python train.py --image_size=48 --stem="deep" --loss="cross_entropy" --init="lecun_normal" --nesterov=true --epochs=3.4
Rows from block 7, named by matrix and row number. Each number is 128 + 32 x the weight over its row's rms, rounded and kept within 0 to 255. All counts start at 0. After the name is the row's rms in percent of the matrix's.
# mid10: scale 2 3x3 conv (model.blocks.7.mid.1.0.weight, 52x52x3x3), inputs 11-21, a 3x3 kernel for each
mid10.6 103 [140  90 137 145 142 133 151 106 158 127 160 159 102 145 146 138 151 131 157 133 130 126 127 147 156 103 139 163 132 113 137 135 125 119 146  99 128 123  98 135 138 102 162 167 149 154  82 110 136 111  96 162 170 132 127  65 123 126 102 161 153 152 136 153 143  93 164 125 124 185 139 120 129 105 109 103 127 102  88 175 141 173  85  95 123 122 180 122 134 178 204 144 152  62  95 133 114 108  83]
mid10.7 099 [ 58 115 111 121 149 173 123 190 146 109 129  66  73  68  87  72 148 109 133 110 141 149 121  51 152 170 144 119 136 129 142 162 148 170 200 176 122 111 109 103 105 115 138 136 122  95 151  79  53 154 106 118 137 141 120 141 123 141 161 111 128 141 142  52 102 156 111  72 104  74 120 100 129 137 117  93  89  87  92 109 107 111 131 110 105 128 138 128 171 181 106 171 158 196 153 126 116  92 124]
mid10.8 100 [ 77 154 137 135 169 128 163 160  92 161 167 125 133 205 110 113 108  67 174 165 130 176 180 124 142 112 112 109 187  85 149 117 135 134 181 176  99  95 173 141  73 136 115 106  81 140 163  61 100 103  94 105 163 140 163 127  69 153 143 131 146 132 123 103 104 158 121 161 129 119 127 132 123  70 101 135 158 114 108 166 124 115 145 169 155  87 108 120  55 114 120 121 143 123 160 177  89  90  78]
mid10.9 102 [128 119  95 143 104 129 184 163 148 124 106 152 107 141 110 118 126 123 171 150 102 139 138 152 125 130  98 172 109 111 166 177 110 119 143 154 156 159 134 155 156 139  91 124  94 129  94  97 185 101 119 164 152 131 181 171 134 159 115 103 131 136 109 142 108 121 217 122 191 138  99 140 163 158 119 143 151 108 117 103 130 157 146 144 199 146 150 143  96 134  63  96 112  43 114 148 160 179 183]
mid10.10 102 [103 143 106 101 190 117 104  82 138 104 116  71 113 168 129 202 190 136  81 161 137 102 113 123 138 137 147 137 171 124  84  75 122 108 116  69  84 129  67  99  81 101 138 132  98 211 145 133 135 161 116 203 118 105  92  80 139 107 153 161 129 114 117  90 153 115  86 180 142 149 128 107  82  97  94  88 127 142  99 151 139 128 163 111 116 109 113 157 124 180 110  89  97 118  97 131  79 168 120]
mid10.11 100 [125 112 129 133 143 135 145 189 115 141 108 134 167 129  95 104 100 141  93  87  82 123 121 125 121  96 147  96 105 163 109 152 106 110 150 163 119 145 127 132 148 114 109 127 186 147 200 119 136  81 136 140 121 127 113 153 143 136 151 102 173 203 155 159  83 148 133 133 160 105 198 116 116 124 136 103 127 141 112 154 152  82 113  98 105 112 141 149 184 161 146 146 100 159  87 156 156 106 158]
mid10.12 104 [159  93 100 145 104 118 137 134 111 121  93 104 139 118 144 167 125  92 142  83 209 171 107 175 120 181 119 159 135 176 104  94 228  94 155 165  82 105 147 171 107 183 146 129 145 164 118 115 122 154 158 116 149 140 115 125 126 102 108 136 150 126 145 152 113 135 148 119 139 116 128 126 173 130 122 193 104 108 146  88  99 145 108 152 143  72 126 162 123 100 143  52 138 110 123 112 100 106  80]
mid10.13 099 [ 42 121 181  99 122 141 136 103 175  71 137 143  64 150  89  90 136 103  75 110  95 126 114 141 134  65 119 112 141 141  89 145 167 172 180 170 147 136 165  82  97 106 110 107 158 142 196 172  48  96  74  85  94 129 133 136 103  98 129  99  90 144 175 102 131 144 110  86 117  89 103 126 174 145 145  93 129 126 111 135 159 117 155 149  88 120  96 120 112 168 120 136 135 156 123 124 180  94  84]
mid10.14 097 [131 143 169 100  93 181 126 134  89 138 149 125 175 133 114 158 124 137  86 147 130  96  86 151 174 198 144 112 182 197  75  69 120 142 156 102 132 111  93  93 146 120  93 163 178 161  72 134 155 161 106 140 141 145 182 174 189 123 134 169 133 158 132 102 170 115 156  98 102 134 113 121 154 139  87 104  97 131 113 108 162 123 124 120 145 150 106 138 128 150 111 165 150 120 219 204 132 188 119]
mid10.15 095 [106 177 171 116 153 138 160 154 135 140 137  87 132 238 168 104 146 137  91  84  90 140 170 133  91 133 155  79  97 137  68  71 104  97 134 169 182  96 105 177 157 133  43 103 105 123 154 112 165 103 123 157 161 160 127 144 123 114 128 122 109 143 119 145 110 184 120 175 151 163 165 141 148 160 124 116 112 202  77 119 121 107 139 147 169 164 136 142 122 110  78  93 114  77 127 130  78 106  91]
mid10.16 102 [ 89 175  84 176  65 117 180 163 133 146 118 107 108 118  65  90  72 143 122 134 103  90 129 131  90 100 179  98 167 123 138 167 180 129 112 175 152 141 135 100 160  70 146 108 155 207 141  69 184 107 105 140 146 122 120 147 158 174 109 155 149 111 123 194 189 158 117  93  90 120  83  87 121 140 177 130 124 124 137  78 155 153 136 126 111 140 142 132 174 107 120 135 106  85 147 154 122 154 144]
mid10.17 103 [125 166  95 143 165  62 161  93  54 163 180 157 162 172 145 179 111 144 165 142  75 133 128 125 100 149 166 144 193 179 138 149 108 126 149 158 145 133 126 159 106 123 141 122 177 157 141 164 115 106  94 131 129 135 143 113 110 122 135 115 118 148 106 181 133 137 117  93 116 168 118 106 113 159 101 151  76 101 160 119 139 111  89 141  96  96 144 112 159 150  90 113 121  96 151 151 136 119 108]
mid10.18 102 [168 155 206  98 183 157 138  86 108 126 138 171 129 128 142  72 135 165 141 182 188 134  59 103 152 217 148 169 175 129 127  93 107 207 158 139 114 101 126 118  93 102 111 179 181 112 137 112 146 139  96 152 142 182 101  98 112  71  42 118 102 154 134 175 112 157 126 166 171 104 136 100 160 113  98 106 106 119 116 113 166  91 137 109 122 105 131 149  79 160 121 136 120 133 153 129 162 122  64]
mid10.19 099 [150 111  79 150 139 105  94 142  81 150  75  85 127  98 150  82 103 105  85  94 134  98 102  82 145 163 126  75 125 131  80 101 153 140 159 137 113  85 145 132 163 155  72 146 167 117 161 140 144 143 114 169 140 170 156 144 136 132 115  86 155 163 108 111 116 125 124 129 154 107 194 149 104 122 143 128 106 103 183 202 166 122 177 149  94 131 118 157 123 136 109 219 192  78 143  96  94 126  71]
mid10.20 094 [ 93 139 130 125 145 161 123 199 207  95 131 118 157 175 121 165 117 128  96 154 109 123 161  56  90 128 135  77  98  89  98 157  76  91 108  90 120 119 105 101 157 148  77 120 111 112  63  92 112 176 124 135 157 140  99 132 135 112  98 179  82 113 115 106  75  93 103 135 157 115 219 189  51 116 100  82 144 151 149 216 119 118 121 136 112 110 145 124  84 146  78 107 102 129 100 163 116 139 114]